config.toml
hop_length = 160
input = "log_mel"
arch = "unet"
blocks_per_level = 3
upsampling = "transposed_conv"
momentum = 0.85
max_grad_norm = 3.0
gradient_noise = 0.1
Rows from block 11, named by matrix and row number. Each number is 128 + 24 x the weight over the matrix's rms, rounded and kept within 0 to 255. All counts start at 0.
# conv: 3x3 conv (model.decb.0.0.conv.weight, 192x384x3x3), inputs 144-151, a 3x3 kernel for each
conv.57 [ 91 137 127 119 151 124 189 151 112 144 166 126  99 158 160 153 117 133 129  85 120 149 137 130 128 134 104  84 143 130 143 136 136 137 108  95 116 102 126  99 135 147 141 122 135 182 140 142 155 147 171 107 138 105 127 147 131 163 141 151 135 111 114 109 155  81  95 123 122 118 152 138]
conv.58 [140 110 100 106 112  78 117 127 130 124 120  97 122 145 116 134 117  93 167 123 119 107 164 175 132 128 123 123 133 157 130  75 110  91 117 127 139 120 156  81 169 177 140 118 144 152 175  98 115 167 145  78 119  92  78 120 148 142 165 143 137  80 129 179 160 125 136 129 137 173 136 164]
conv.59 [117 126 182  93 155 158 141 136 129 107 142 115 147 137 118  72 156 117 135 108 165 139 135 143 116 128 110 182 153 115 116 140 121 162 112  85 170 166 100 174 128 121 124 138 126 162 120 109 193 154 130 133 209 152 143 140  97 121 120 154 150 128 130 122 145 117 106 120 168 146 150 145]
conv.60 [163 106 120 102 127 130 150 131 130 148 170 131 114  97 116 120 141 134 159 134 140 112  72 135 137 157 129 134 137 126 125 135 131 122 161 105 137 111 106 104 148 122 102 105 102 144  84 126 133 111 130 135 119 117 143 106 126 122 131 135 158 125 109 146 143 132 179 129 101 133 126 148]
conv.61 [174 106 138 113 119 163 136 131 122 174 143 149 139  63 124 133 146 148 119 115 163 117 109 120  99 132 150 151 124 118 125  89 134 110 145 155 121 107 117 104 154 116 151 151  99 153 131 125 123 140 145 106 149 134 135 185 137 122  72 142 125 102 111  61 108 172 128 131 115 128 120 122]
conv.62 [128  90  93  91 139 131 128  80  93 109 105 165 128 167 155 138 109 101 162 139  92 125 163 132 138 140 103  96 102 152 183 135 168 142 104 139 148 138 141 135 133 116 154 139 143 113 127 113 166 118 134 142 121  83 142 128 145 122 162 174 106  89 116 128 122 110 127 141 137 135 130 122]
conv.63 [107 120 147  81  85 134  76 136 137 121 154 129 144 129 132 167 107 121 130 137 115 117 129 162 112 154  86 143 138 188 121  85 125 112 126 121 122 149 177 135 159 148 135 129 135 148 168 149 119 139 155 105 167 103 106 109 139 126 150 119 139 143 108 129 113 138 104 104 123 118 133 161]
conv.64 [100  72 152 145 166  86 163 104 126 146 140 124 110 132 101 133 129 125 120  87 101 119  95 130 138 122  77 163 163 116 116 112  97 170 139 102 136 139  95 118  85 133 186 156 151 199 106  96 150 161 116 142 193  63 111  99 127 144 153 166 175 109 117 142 135 166 122  77 116 111 112 120]
conv.65 [125 129 153 146 154 152 144 163 125 153 111 163 141 131 176 129 136  95 179 134 146 153 133 125 132 140 104  80 100 151 107 116  98 112 161 100 126 153 147 143 108 108 118 107 104 143 108 138 170 117 121 158 165 160 118 103 122 132 144 156 158 125 158 132 115 121 101 140 122 130 112 119]
conv.66 [ 94 117 143  98 128 174 132 108 118  79 108 106  91 128 134 132 142  85 158 153 133 154 161 131 107 125 142  93 106 131 102 102 106 139 120 108  87  99 115 119  88 148 145 105 132 116 136 139  95 120  94 116 139 113 123 157 176 118 137 138 127 104 133  89  79 128 105 105  86 111 115 130]
conv.67 [109 126 123 159 121 128 137 102 117  97 123 128 136 111 105 156 113  94 149 133 137 116 134 111 117 137 155 142 143 142 116 132 130 140  95  97 112 150 150 166 135 127 124 140 134  92 147 126  99 141  97 115 114 139 128 110 150  98 131 120 130 126 159  76 157 120 139 121 148 145 151 115]
conv.68 [123 118 135 160 133 129 137 149 144 135 122 132 118 128 144 132 171 126 141 105 145 185 157 141 125 113 144 146 113 141 143 114 152 127 136  87  99  92 130 102 104 100  88 154 106 165 119 151 141 133 107 104 150 115 146 161 125 135 140 171 111 134 124 117 166 112 151 132 160 139 111  92]
conv.69 [136 128 113 108 150 116  86 110 104 109 157 105  88 108 123 163 102 125  77 108  94  85  97  89 124 141 162 135 157 146 143 127 194 123 147  93 122 131 116 120 155 162 164  93 130 123 113 126  82 141 137 145 131 181 162 103 106 156 134 166 137 121 158 176 166 111 158 125  63 117 117 120]
conv.70 [128 119 141  96 108 141 105 159 160  93 115 124 144 113 124 156 147  48 122 129 137 112 141 140 106 110 129 105 105 119 141 146 100 147 131 110  99 113 100 139 152 112 147 120 101 104 138 111 124 143 134 144 123 161 107 134 129 141 133  93 131 115 114 109 119 105 132  77 135 157 115 140]
conv.71 [105 115 108 132 103 118  98  89 127 157 156 110  91  97 113 127 142 164 136 134 129 142 103 102 112  83 156 113 112 145 164 168 143 122  91 110  90 149 117 122 128 113 154 158 140  80 103 115 173 145 112 111 147 147 133 121 107 165 144 141 116 143 130 120 162 114 102  85 114  89 112 102]
conv.72 [148 150 195 146 129 162 162 136 112 147 142  92 166 138 145 125 136 146  94 120 143 128 126 155 118  79 104 126 114 150 159 125 125 117 128 123 131 114 115 161 161 133 147 139 124  94 138 117  69  78  99 119 165 134 168 185 113  92 133  89 149 110  89 121 141 121 117 130 121 105 122 133]
conv.73 [111 135 104 121 127 129 136 112 182 128 119 106 181 123 107 164 145 139 132 125 103 112 114 119 106 137 128 125 112  97 127 139 139 144 105 138 155  97 101 130 143 106 128 116 164 102 117 112  98 109 102  94  96 146 121  92 104 132 183 148  97  90 132 108 112 184 101 136  82 110 108 181]
conv.74 [131 136 135 157 115  93 153 104 134 130 144 173  99 155 116 148 124 112  77 126  95 140 123 170 145 127 181 150 157 160 153 159 154 100 147 162 111  91 117 148 158 110 143  93 146 104 173  94  93 145 137 149 122 169 144 106 109 116 134 103 140 105 132 127 103 116 127 137  82 140 120 152]
conv.75 [129  87 117 166 177 144 123  75 112 109 183 135 140 101 104 129 126 116 112  98 122 176 113 117 128 110 101 122 142 160 136 139 130 111 185  87 143 115 135 136 120 156 171 138 109 126 130 136 122 117 131 100 109 121 155 148 187 117 118 160 138 110 168 127 126 115  99 129 105 104 139 148]
conv.76 [ 86 157 133 110 129 158  90 121 118 122  86 162 161 124 145  96  94 126 126  95 130  78 127  95 137 101 138 150 112 156 169  82 124 139 164 120 113 122  99 127 154 114 117  68 177 125 102  95 131  97 111  84  35 119 121 108 123 128 128 137 139 165 142 151 164 105 135 129 124 186 113 145]
conv.77 [ 81 110 112 110 125 170 100 153 120 148 165 158 134 124 145 157 136  78 144 171  91 127 122 128 123 151 141 140 123 141 105 105 152 160 152 120 106 177 128 115 136 124 125 143 142 175 118 147  77  81 134 106 108 186 144  89 179 133 136 151 127 164 141 131 145 130 111 102 154  96 135 116]
conv.78 [130 114 106 135 170 124 136 130  70 118 161 114 142 154 109 169 119 155 120  85 111 117 122 105 177 135 127 109 111 102 115 118  94 105 171 186 136 134 144 116 132 146 122 103 121 141  76 124 105 137  98 140 138 125 157 119 145 155 155  96 144 121  92  84 100 122 156  91 161 149 156 103]
conv.79 [100  94 133 134 133  84 127 106 155  84 112 161 128 120 119 101 122 136 113 122 122 117 110 124 126 112 102 160 136 176  99 104 106 140 121  92  86 108 151 108 104 121  99 103 127  79 142 138 120 117 117 118 145 142 154 144 134 153 103 125 165 148 109 150 149 125 122 162  76 122 135 148]
conv.80 [103 158  75 113 110  93 142 132 167 133 129 159 142 161  85 120  95 130 124 122 146 110  86 129 164 102 111 123 117 112 182 128  96 100 108 115 134 151 140 140 148 115 150 126 129 115 140 129 119 126 148 139 110  78 115 157 109 141 140 118 142 151 145 118 139 145 143 124 129 140 103 143]
conv.81 [124 129 126 155 151 117 101 131 190  99 116 148 117 129 129 143 119 127 155 124 169 121 158 147 100 161 153 152 137 132 127 119 152 108 108 129 170  99  90 103 112 138 153 154 134 108 108 169 126 117 144 114  96 145 151 144 122 100 120  98  82 128 117 151 160 145  85  91 130 119 131 121]
conv.82 [123 142 115 158 144 115 138 166 165 151 158 127 151 142 172 152 107 114 111 127 162 130 167 168 162 132 187 110 106 167 143 119 122 132 110 178 174 135 112 127 124 143 119 144  74 121 140  75  76 129 141 102 147 138 134 145 134 124 118 115 105 121 121  89 110 121  88 140 164 120 116 144]
conv.83 [127 132 124 101 167 131 158 159 157 128 141 146 126 131  84 109 141 111  87 110 127 123 120  96 134 121 125 138  95 127 157  94  99 106 141 119 123 103  97 123 131 149 204 137  99 107 122 109 109 139 144  98 132 148 133 112 103  98  96  76 133 104  80 146 135  71 121 126 171 102 113 170]
conv.84 [147 105 145 148 115 116 117 102 117 119  93 145 163 166 141 150 119 122 109 114 147 146 108 151 158 116  99 156 125 131 112 148 133 119 107 143 174 130 122 151 100 130 121 111 112 111 102 153 125 114 123 155 104 123 160 121  99 103 141  86 151 144 104 127 156 162 144  97 139 141 135 102]
conv.85 [135 179 137 154 150 147 115 133 149 139  81 118  91 100 145  81 146  99 139 141 120 164 121 105 148 133 124 119 114 162 129 134 150 101  93 163 172 116 163 138  92 143  85 132 146 109 133  92 145  81 102 153 154 130  86 105 110  95 141 116 139 151 136 120 162 140 151 145 119 175  79 117]
conv.86 [115 110 133 162 190 125 133 133 162 129 123 112 140 120  98  90 117  65 136 122 137 120 163 107 123 142 146 122 105 159 113 149 108 134 151 101 158  99 110  98 141 113 138  95  94 158 142 128 109 142 120 142 130 168 109 103  97 106 124 109 114  96 176 117 131 102 135 120 109 127  69 120]
conv.87 [168 149 102 128 146 130 121 120 142 129 116 120  98 151 106 111 102 137 115  56 142 125 140 130  79 128 195 103 160 117  90 119 170 183 119 144  84 150  94 113 124 131 115 120 119 131 132 173  94 152 140 113 115 138 166 151 109 127 155 116 143 142 141  84  96 113 125 108 130 150 122 140]
conv.88 [115 119 106 159 136 154 119 126 128 143 146 141 138  95 104 143 127 152  99 116 141 103 118 136 112 169 178 176 160 130 147 114 141 118 162 143 166 124 146 131 133 168 149 103 139 122  76 138 125 139 142 107 124 142 153 117 131 110  94 107 121 120 136 148 105 155 123 164 118 115 115 148]
conv.89 [157 126 115 115 105 125 153 159 168 114 120 152 137 118  99 138 140 136 133 128 135 108 141  99 146 190 118 123 143 150 130 114 125 154  96 115 146 145 123  92 120 126 122  87  93 145 115 174 122 152 126 105 122  83 188 126 163 150 129 114 106 125 150 158 137 119 118 183 133 125 127  97]
conv.90 [129 164 106 184 158 155 110 146 182 124 133  87 141 134 147 106 129 141 147 115 151 107 122 115  82 140 140 132 138 154 155 136 136 126 150 133 111 143  96 175 161 102 108 159  92 132 114 136 163 119 150 142  86 111  98  60 144 122 138 148 129  79 141 155 115 133 119 141 132 120 160 156]
conv.91 [158 113 132 154 117 141 123 123 123 141 164 141 117 109 121 157 143 122 155 110 129  84 105  72  96 149 142 111 163 108 134 115 139 125 116 105 132 106 110  99 145  94  95 148 123 105 104 127  78 112 140 135  98 169 145 119 137  91 134 139 116 151 144  91 137 137 130 159 130 148 115 138]
conv.92 [176 153 102 159 129 116 152 164 130 148 126 120 108  93 114 139 100 177 135 139 137 108 117 146 156 165 132 151 113 111  95 136 130 141 159 132 165 157 127 136 172 168 138 143 170 140 138  81 135 123 153 153 100 143 114 124 136 123  95 112 140 155 121  98 128 123 141 116  74 158 140 141]
conv.93 [131 148 141 153 124 151  88 162 166 114 117 124 146 117 117 174 146 153 131 172 157 131 111 123  93 134 153 164 134  98 147 119  54  78 115 101 105 127 138 110 138 136 127 111  99 118 112 116 156 115  83 121 109 122 129  98 144 108 102 121 116 128 159 161 129 145 145 135 112 116 109 129]
conv.94 [109 167 110 130 142 152  96 124 134 144 157 129 135 138 120 186 130  94 114 110 115 131 122 119 123 130 144 123 152 135 127 117  95 110 105  88  99 136 141 153 116 150  97 140  62 118 116  93 106 123 126 140  88 120 111 151 128 121 136 157 174 120 157 135 138 152 153 114 181 151 171 144]
conv.95 [147 115 144 130 111 135 133 111  70  84 127 110 131 151 131 131 103 137 158 112 122 123 116  67 175  71  76 128 150 139 123 123 181 115 149 117 143 128 142 110 119 103 107  89 141 129 152 112 105  97 114  96 102 134 174  95 128  95 123 149 125 162 123 113 106 111 136 127 100 161 117 120]
conv.96 [125  93 152 170 114 127 134 161  87 191 139  89 145 146 107 133 127 109 125 130 128 124 109 109 134  71  78 100 140 130 115 130 123 112 112 110 129 132 123  91 155 110  54  55 133 107 104 128 178 100 150 125 141 144 122 157  84 158 134 105 115 118 129 110 136  81  88 147 120 112 124 140]
conv.97 [ 90 122  65 139 111 119 111 160 117  99 104 174 123 148  82 164 175 120 126 126 131  73 131 102 127 142 182 119 124 146 101 131 131 116 157 140 145 138 137 134 112  88 140 140  80  88  82 120 149  89 147 110 129 121 137 127 150 153 144 139 114 122 104 132 136 106 151  89 110 143  94 101]
conv.98 [137 135 147 104 154  97 157 127  98 106 112 151 158 132 124 128 188 133 168 118 126 149 138  88 121 143  96 146 148 109 116 152 140 143 123 147 137 148 151 123 109 147  87 129 145 147 117 121 142 121  99 138 112 121 132  84 122 186 108 154 150 150 126 129  96 134 107 149 105  93 112 127]
conv.99 [116 143 124 168 152 129 104 191 131 152 154 138 109 108 122 109 103  96 149 146 121 144 155 160 111 148 119 118 123 103 156 119 141 163  97 105 129 143 128 110 178 136  87 123 100 161 131 144 140 131 150 153 114 114 145 145 116 106 142 145 158 141 192 122 129 144  99 144 169 119 126 100]
conv.100 [146 101 132 118 143 104 130 137 101 141 141 172  95 119  85 148 178 125 115 107 120 172  73 135 137 118 101 115 113 112 129 182 189  81 106 121 131 134 137 114 121 153 145 134 166  64 142 129 140 118 100 129 102 125  85 155 129 159 113 119 151 124 158 119 145 155 130 126 127 179 140 116]
conv.101 [129 153 109  81 125 115 136 138 133 156  79  97 100 124 122 138 118 129 133 139 120 132 122 158 192 146 159 158 147 126 107 115 118 130 111 144 118 102 101 144  91 116 108 126 131 152 146 119  83 116 145 129 141 162  74 100 118 188 158 131 120 113 108 146 106 135  98 137 150 154 175 136]
conv.102 [144 109 160 152 172 151  95 108 125 108 114  76 139 139 122 139 142 135 126 116 150 101 144 116 122 117 125 132 121 121 125 120 121 161 137  98 105 106 144 141 178 152 117 157 157 128 169 164 118  73 120  85 135 126 193 171 141 126 131 143 137 103 131 107 135  99 115  99  73 132 101 126]
conv.103 [ 93 140 135 115 141 149 103 139 172 129 160 105 108  97 121 116 145 178 122 133 151 132 189 152 124 134 139 154 128 165 106 128 121 152 149 134 125  86 142 143 126 152 154 146  70 140 118 120 115 113 130 133 124 111 146 111 104 150 128 101 145  92 148 123 190 115 114 141 109 109 166 112]
conv.104 [102 114  93 115 130 137 143 109 136 121 113  98  88 152 101 112 118 113 106 154 148  86 105 182 131 178 142 143 146 198 143 120 180 107 153 139 125 156 127 158  97 113 125 144  77 138 142 176 134 161 154 118 108 151 138  50  85 116 146 112 138 156 138 151 134 153  93 135 121 111 111 181]
conv.105 [148 123 164 144 131 138 107 134 110 114  65  61 144 139 115 107 150 132 110 151 117 159 129 128 174 114 113 165  81  92  93 133  92  99 148 161 126 106 147 157 117 123 121 125  74 113 190 198 105 141 181 117 148 127 116 129 124 149 100 192 128 171 175 111 104  85  85 117 114 106 172 127]
conv.106 [142 124 102 117 134 145 162 130 144 122 100 108 101 118 108 159 172 172 125 130 128 161 110  94 120 133 116 160 144 159 111 135 103 137  99 147 113  70  98 109 173 146  97 137 134  96 148 131 126 120 121 116 100 136 128 159 135 108 111 143 150 177 122 105 161 152 127 160 127  69 111 113]
conv.107 [148 150 146 115 110 123  97 149 103 121 146 117  88 119 110 114 137 130 201 106 101 124 144  96 124 143  98 156 128 115 158 130 113 137 105 162 109 166 155 148 143 140 105 135 143 126 111 128 139 116 105 123 143 157 155 144 149 138 120 128 127 162 131 142 125  96 139 139 140 159 127 178]
conv.108 [132 141  91 156 122 132  87  97 109 120  95 101  92 112 131 141 165 114 125 111 131 138 145 128 150  94 168 137 176 136 125 144 122 113 141 114 124  94 145 151 102 130  86 139  98 108 142 122 108  85  83 116 119  92 159 140 132  81  92 128 112 168 158 127 131 146 101 115 130 104 124 146]
conv.109 [147  99 125 105 110  92 155  89 111 119 124 129 148 106 113 164  91  87  91 161 121 137 108 177 155  73 142 140  88 160  97 119  81 127  98 146 120 127 159 116 102 139  76 135 140 117 155 142 119 168 134 118 101  86 144 149 122 104 142 101 111 154 125 143 119 134 121 120 124  93 107 181]
conv.110 [119 137 137 122 121 101 125 149 162 111 107 136  79 105 121 102 126 110  98 114 119 165 209 197 121 121 133 134 153 117 171 132 144 163  94 119 141 117 172 172 154 175 120 167 135 131 123 131 138 118 149 127 169 129 139 116 175 139 132 110 136 128  97 120 123 136 174 140 115 133  90 124]
conv.111 [113 119  62 141 162 145 151 112 129 100 105 130 142 109 145 114 166 157 169 149 130 125 145 136 153 127  61 157 132  83 120 108 116  85 101 135 103 135 116 119 136  99 130 127 148 129 164 137  93 135 153 121  82 156 163 151 130 156 150 103 131 124  82 133 121 125  74 116 111 149 108 121]
conv.112 [136 112 142 117 125 107 138 182 134 152 122 181 132 131 133  93 170 161 139 113  95  74 130 112 144  79 110 119 118 129 123 144 175 119 128  81 156 154 143 189 114 145 111 128 144 110 142 120 136 100 159 113 127  97 150 161 174  96 106 118 113 114 101 171 158 143 134 114 120  99 150 148]
conv.113 [142 123 133 139 144 132 123 128 158 130 146 150 128 113 121 165 157 134 137 138 104 164 125 106 128 111 130 208 132 157 102 138 101 132 132 115  80  94 132  68  78 131 149 113 130 145 111  92  73 167 116 130 147  94 124 115 130 105 138 164 102 109 123 150 154 125 135 160 152 116 147 133]
conv.114 [126 163 127  99 132 142 118 129 119 131 136 140 155 127 165 204  92 117 154 148  78 140 126 166  85 107 176 130 120 127 175 121 145 141 139 165 116 111 156 106 151 132 101 143 125 133 111 120 149 165 100  99 141 110 173 122 171 108 112 111 162 127 125 104 135 140 153 148 144 133 128 137]
conv.115 [132 112 116 118 129 144 122 143 128 145  92 160 153  95  94 101  95 107 114 175 135 119  92 134 108 162 106 128  94 139 157  82 139 101 112 132 113 149 117 128  77  72 147 136 121 101 123 104 143 107 146 156 136 124 128 137 131 118 101  78  86 118 100 137  99 107 106 165 112 127 151 141]
conv.116 [115 104 126 119 142 106 134 133 155 104 126 147 120 131 118 105 124  95 132 118 145 148  99 110 123 136 102 128 120 120 111 135 104 169 129 118 141 121 124 128 123 116 121 128 171 177 117 153 148 117 105 168 156 110  99 110 127 131  81 167 119 154  97 125 129 153  90 121 119 104  69 123]
conv.117 [ 82 145 113  98 169 156 102 133 135 138 150 131 101 162 131 129 110 104 100 137 113 125 129  82 143 127 181 134 118 100 111  76 112 158 130 138  97 127 114 143 115 117 121 133 137 103 164 141 130 125 123  95 120 112 161 171 118 149 143 100 106 167 119 137 130 114 125 104 112 118 146 163]
conv.118 [130 119 108 112 114 147 160 125 146 152 118 106 130 115 126  87 135 131 126 143 115 132 138 153 136 152 154 141 122 139 147  78 144 141 144 120 115 149 107 156 110 108 141 155 117 138  99 106 136 131 101 128  97 105 153 171 156 119 108 143 144 133 125 133 137 100 148 123 145 139 114 156]
conv.119 [150 135 157  85 142 118 123 127  83 105 134  94 136 149 122 157 101 134 142 123 156 139 142 132 140  99 127 139 101 128 136 103 110 102 112 124 128 161 145 149 120 128 113 136 143  91 110 156 125 100 123 110 119 139 104 117 133 148 143 110  98  92 120 184 111 140 135 126 150 114  96  55]
conv.120 [123 137 136 131  75 124 167 138  74 150 119 153 134 171  83 119 123 153 130 131 101 119 103 156 166 144 136 148 118 119 152 133 111 155 191 101 114 109  95 170 136 112 129  79  89 162 123 121 111 100 132 116 124 154 145  91 165 118  99 141 107 163 150  77 146 137 126 164 101 151 128 133]
conv.121 [140 144 112 113 134 178  56 127 135 141 108 135 125 126 121  88  98  97 149 142 113  68 153 132 118 141 112 148  92  96 149 150 107  96  93 127 133 122 109 128  95 131 148 126 137 135 117 127 132 129  83  94 156 102 126 141 114 173 148 146 147 112 138 135 141 110 143 113 164  80 145 133]
conv.122 [102 119 147 134 121 123 116 123 112 125  85 149 111 167 119 116 128 154 133 124 166 117 168 154  93 117 132 127 151 108 114 123 129 109 133 125 120 117 129 129 130 101 110 130 125 132 110 105 126 117 165 159 162 114  98 156 111 132 142 167 111 139 109 112 130 113 139 151 117 112 132 138]
conv.123 [ 92  90 127 114 167 138 115 101 150 112 127 116 133 104 148 142  98 132 135 145 136 121 154 115 150 151  85 114 147 207  85 146 124 155 154 121 129 113 134 106 151 166 102 128 124 138 118 151 118 104 154 112 123 116 118 141 160  90 114  87 123 149 145 125 106 101 149 157 158 154 128 138]
conv.124 [150 160 105  97 147 135 132 162 151 127 114 133 129 126 115 108 129 140 118 117 124 175 172 113 101 131 122 130 139 142 115  79 134 124 183 109 116 123 141  96 110 128 115 145  91 139 135 128 118 133 115 125 135 147 142 150 158 151 123 123  97 129 117 109 105 128 120 144  96  93 112 122]
conv.125 [112 122 148 155 151 135 140 116 117 143 160 143 123  57 136 155 108 135 143 104 130 127 114 132 119 134 143 104 109 133 172 126  92 131 110 132 125 135  69 135 147 110 147 123 148 140 163 146 122 169 154 147 123 136 149 135 157 127 129 117 144 136  96  92 100 125 170 139 127  99 114 106]
conv.126 [103 152 146 117 130 150 150 103 117 135 154 142 134 103 120  74 129 120 127 128 190 101 151 109 125 107 117 129 139 140 123 174 145 110 106 118 173 124 115 132 155 125 114 102 151 161 121 110 111 119  92 135 104 123 126 163 109 152 151 126 124 141 146 140 149 177 134 148 159 113  88 138]
conv.127 [125  88 126 155 155 115  86 149 110 112 183 107 175 134 104 116  98 124 139 108 145 137 132 147  97 141 163 145 138 117 147 130 159 127  72  96 140 112 122 145 135 125 104 134 106 157 117 131 135 145 159 125 134 163 123 128 130 113 118 133 101 121 125 159  96 160 149 166 158 142 130 153]
conv.128 [113  84 164 119 152 119 131 131 116 104  89 130 123 161 133 174 131 129 190 140 163 137 124 179 147 144 121 165 141  94  99  72 105  94 121 116  96 185 139 120 103 117 104 146 127 136 142 142 129 164 111 112 111 158 138 134 135 154 125 148 124 132 170 123 161 164 172 125 117 160 139 103]
conv.129 [160 163 154 158 176 123 109 108 143  69  86 105 157  99 128 140 160 100 133 133 138 135 124 147 140 181 162 185 138 139 116 144 166 153 123 124 151 141  95 127 125 132 140 130 114  90  97 140 128 121 117 157 114 109 109 205 127 121 146 150 133 151 118 160 107 150 158 156 137 129 162 153]
conv.130 [163 136 120 148 132 121 148 125 162 149 154 126 141 148 144  57  59 113 123 117 156 142 162  70 152 165 136 139 120 153 124 117 129 151 115 167 118 158 150 146 117 135 164 101 122  95 126 100  92 104 124 109  99 119 142 139 112 138 135 134 147 125 127 133 136 119 140 106 163  92 111 153]
conv.131 [119  78 126 133 120 137 102 118 111 112 151 103 126 106 137 141 136 130 113 115  84 103 126 122 124 158 136 105 148 103 106 148 154 164 125 130 129 141 132  95  93 157 145 113 109  99 113 150  80  65 108  81 101 124 112 150 180 131  93 113 161 124  86 129 116 104  86 127 109  97 126  69]
conv.132 [145  92 112 161 113 114 120 168 151 151 100 170 132 150 143 142 140 153 113 136 113 122 111 150 104  91 149 119 100 134 136  90 166 135 152 144 135 111 110 125 140 158 157 121 130  97 128 117 154  95 103 109 125 120 145 123 135 109  95 149 123 113 141 112 148 108 104 150 129 100 157 137]
conv.133 [ 78 128 108 146  74 103 129 134 173  79 134 104 157  84 140 124 108 125 116 138 132 131 144 127 131 129  94 128 109 143 119 124 153 127 132 139 154 148 112 117 151 105 133 126 153 159 152 147 153 126 115 131 150  97 112 132 117 155 146 142 124  76 106 115 144 127  94 154 112 141 162 112]
conv.134 [136 155 138 104 134 155 119 151 129 114 130 110 113 122 108 110 121  92 140 153 140 134 170 145 138 100 154 124 109 139 130 140 156 115 166 159 129 127  93 124 138 113 134 130 109 171 135  98 143 150  94 151 134 129 138 160  90 128 159  97 140 137 132 178 158 144 111 128 133 119 144 132]
conv.135 [121 108 123 119 140 101 140 125 164 115  88 139 133  93 105 136 101 100 172 103 122 147 128 126 114  87 162  99 111 106 127 122 156 134 106 152 123 120 128 156 119 180 181 124 111 116 116 142 115 124 120  95 119 167 156 136 134 109  72  97  79 142  93 153 164 149 127  77 168 114 142 108]
conv.136 [ 83 140 149 108 120 107 145 133 171 168 118 128  96 134 136  89 102 116 120 151 127 146 110  91 127 126 133 111 125  90 141 156 162 132 137 124 156 131 115 117 121 151 163 128 124 124  99 144 100  97 178 173 166 110 140 111 135 112 154 136 135  83 131 185 148  86  79 133 109 142 124 127]
conv.137 [208 158 130 140 147 100 114 130 163  99 118 155 145 111 141 159  98 150 130 165 150 164 136 116 122 155  93 160 122 109 117  78 112 111 184 139 111 130 109 128 135  95 104 137 115 126 115 145 119 133 146 107 142  99 149 196 139 143 169 107 133 134 171 125 126  88 140 172 139 141  92 120]
conv.138 [120  97 108  90 127 117 151 110 115 112 130 115 152 158 160 148 132 148 146 101 100 149 131 140 113 148 132 107 120 111 111 129  84 118 113 128 177 137 139 115 119  83 114 156 150 112 138 145 136 145 146 137  77  78 143 122 113 128 112 135 162  99 123 137 119 125 129 126 168 138 131 128]
conv.139 [208 119 107 113  98 104 137 119 124 101 127 156 129 151 142 119 113 134 123 116 122 123  91 145 122 107 132 115 145 110 116 112 139 110 132 130 117 124 123 154 137  92 105 141 117 130 166 142 123 165 115 166 132 116 131 152 106 156 102 145 154 134 125  87 136 146 143 187 127 106  87 101]
conv.140 [134 134 139 126 158 126 112 133 144 121 123 168 151 173 114 167 107  94 129 129 158 136 129 131 143 143 100 102 109 131 142 149 124 151  83  78 177 123 118  98 111  67 148 103  88 133 142 121 165 188 123 120 177 138 120 137 119  77 158 139 135 106 131 127 165 128 102 154 115 119 117 158]
conv.141 [120 143 136 117 155 168 150 153  95  78 110 118 159 125 107 102  74 119 136 142 113 158 128 186 104  97 115 116 164  94 137 127 137 102 111 156 158 177 147  59 184 115 108 110 162 130  68 118 115 127  82  99 108 117 163 158 108 117 161 100 155 118  77 106 131 104  94 117 126 178 152 125]
conv.142 [ 97 131 127  66 108 101 104 141 124 138  91 138 109  74 134 141  97 123 140 145 155 123 155  93  74 136 131  91 124 165 126 113 108 130 160 117 132 113  90  94 118 120 131  82  91 121  74  93 116 118 171 116 151 146 127 149 188 102 119 148 126 123 111 112 153 176 128 118  86 111 194 115]
conv.143 [126 158 132 134  99 120 128 117 148 113 155 110 134  97 118  93 145 153 117 145 174 125 144 132 157 143 142 128 111 148 129 122 158 101 145  88  97 158 135  85 107 141  97 150 149 131 106 127 118 110 156 137 122 131 103 109 171  94 138 118 158 119 156 111  83 121 119 110 126 144 104 110]
conv.144 [115 108 105 148 169 121 137 149 119 138 101 118 122 117 142 126 121 120 139 137 140 183 156  95 152 157  96 118 105 107 119 102 122  73 145 103 108 140 148 135 137 121 159 105 141 120 137 130 104 109 112 110 135 111 163 172 124 140 118 103 177 119 142  92 148 126  98  97 132  81 113 138]
conv.145 [138 142 129 155 153 135 115 118 157 164 130 149 108 121 116 143  99 127 167 137 182 113 106 127 172 129 147 121 122 164 112 123 114 148 131 103 121 100 106 103  85 123 140 129 142  97 164 148 125 146 118  81 145 118 125 147 160 147 122 128 122 120 146 165 114 147 124 157 161 131 153 149]
conv.146 [147 144 117 160 145 147 142 136 143 136 109  95 184 130 133 123  95 155 164 144 149  92 124 129 111 172 125 149 146 148 117  99 111  78 124 119 139 100 147 140 131 126 140  84  61 126  95 133 117 114 135 123 163 140 113 185  97 156 155 117 171 148 185 113 135 119 109 131  86 105  96 141]
conv.147 [159 153 135 139 132 102 134 108 143  70 127 127 141 155  80 135  99 152  96 145 160 134  97 131 147 104 140 130 114 163 118 133  92 147 140 113 145 145 131 125  98 151 104 168 138 122 115  73 157 102 128 158 101 111 150 123  98 188 130 132 111 120 148 127 102 135 150 148 133 129 115 110]
conv.148 [104 133 111 157 100 121 143 146  95 104 121 162 128  97  92 133 126 147 149 130 103 107 193 120 175 117 141 144 160 171 106 140  94 125 152  96 158 127 129 102 101 122 177  94 122  74 138 116 107 103 102 151 100 131 115  98 116 114 126  92 114 113 135 143 128 170  92 103 123 137 183 145]
conv.149 [113 146 121 153 146 168 126 123 124 142 137 124 126 119 125 148 125 116 125 132 123 125 105 139 141 110  99 146 175 100 146 160 137 161 155 137 130 112 117 143 148 125 113 133 142 147 191 155 152 142 151 110  73 120 111 123 166 108 146 120 113 124 113 119 141 112 145 128 100 119 128 140]
conv.150 [ 81  91 141  79 144  61 115 125 148 153 159 128  99  87  94 152  81 158 105 170 164 164 124 146  99 103  87 148 134 146 128 140 151 124 128  54 109 113 131 133 131 127 132 137 145 147 133 130 124 137 178 125  83 123 152 124 144 185 142 182 110 134 150 142 119 133 141 125 166 114 147 114]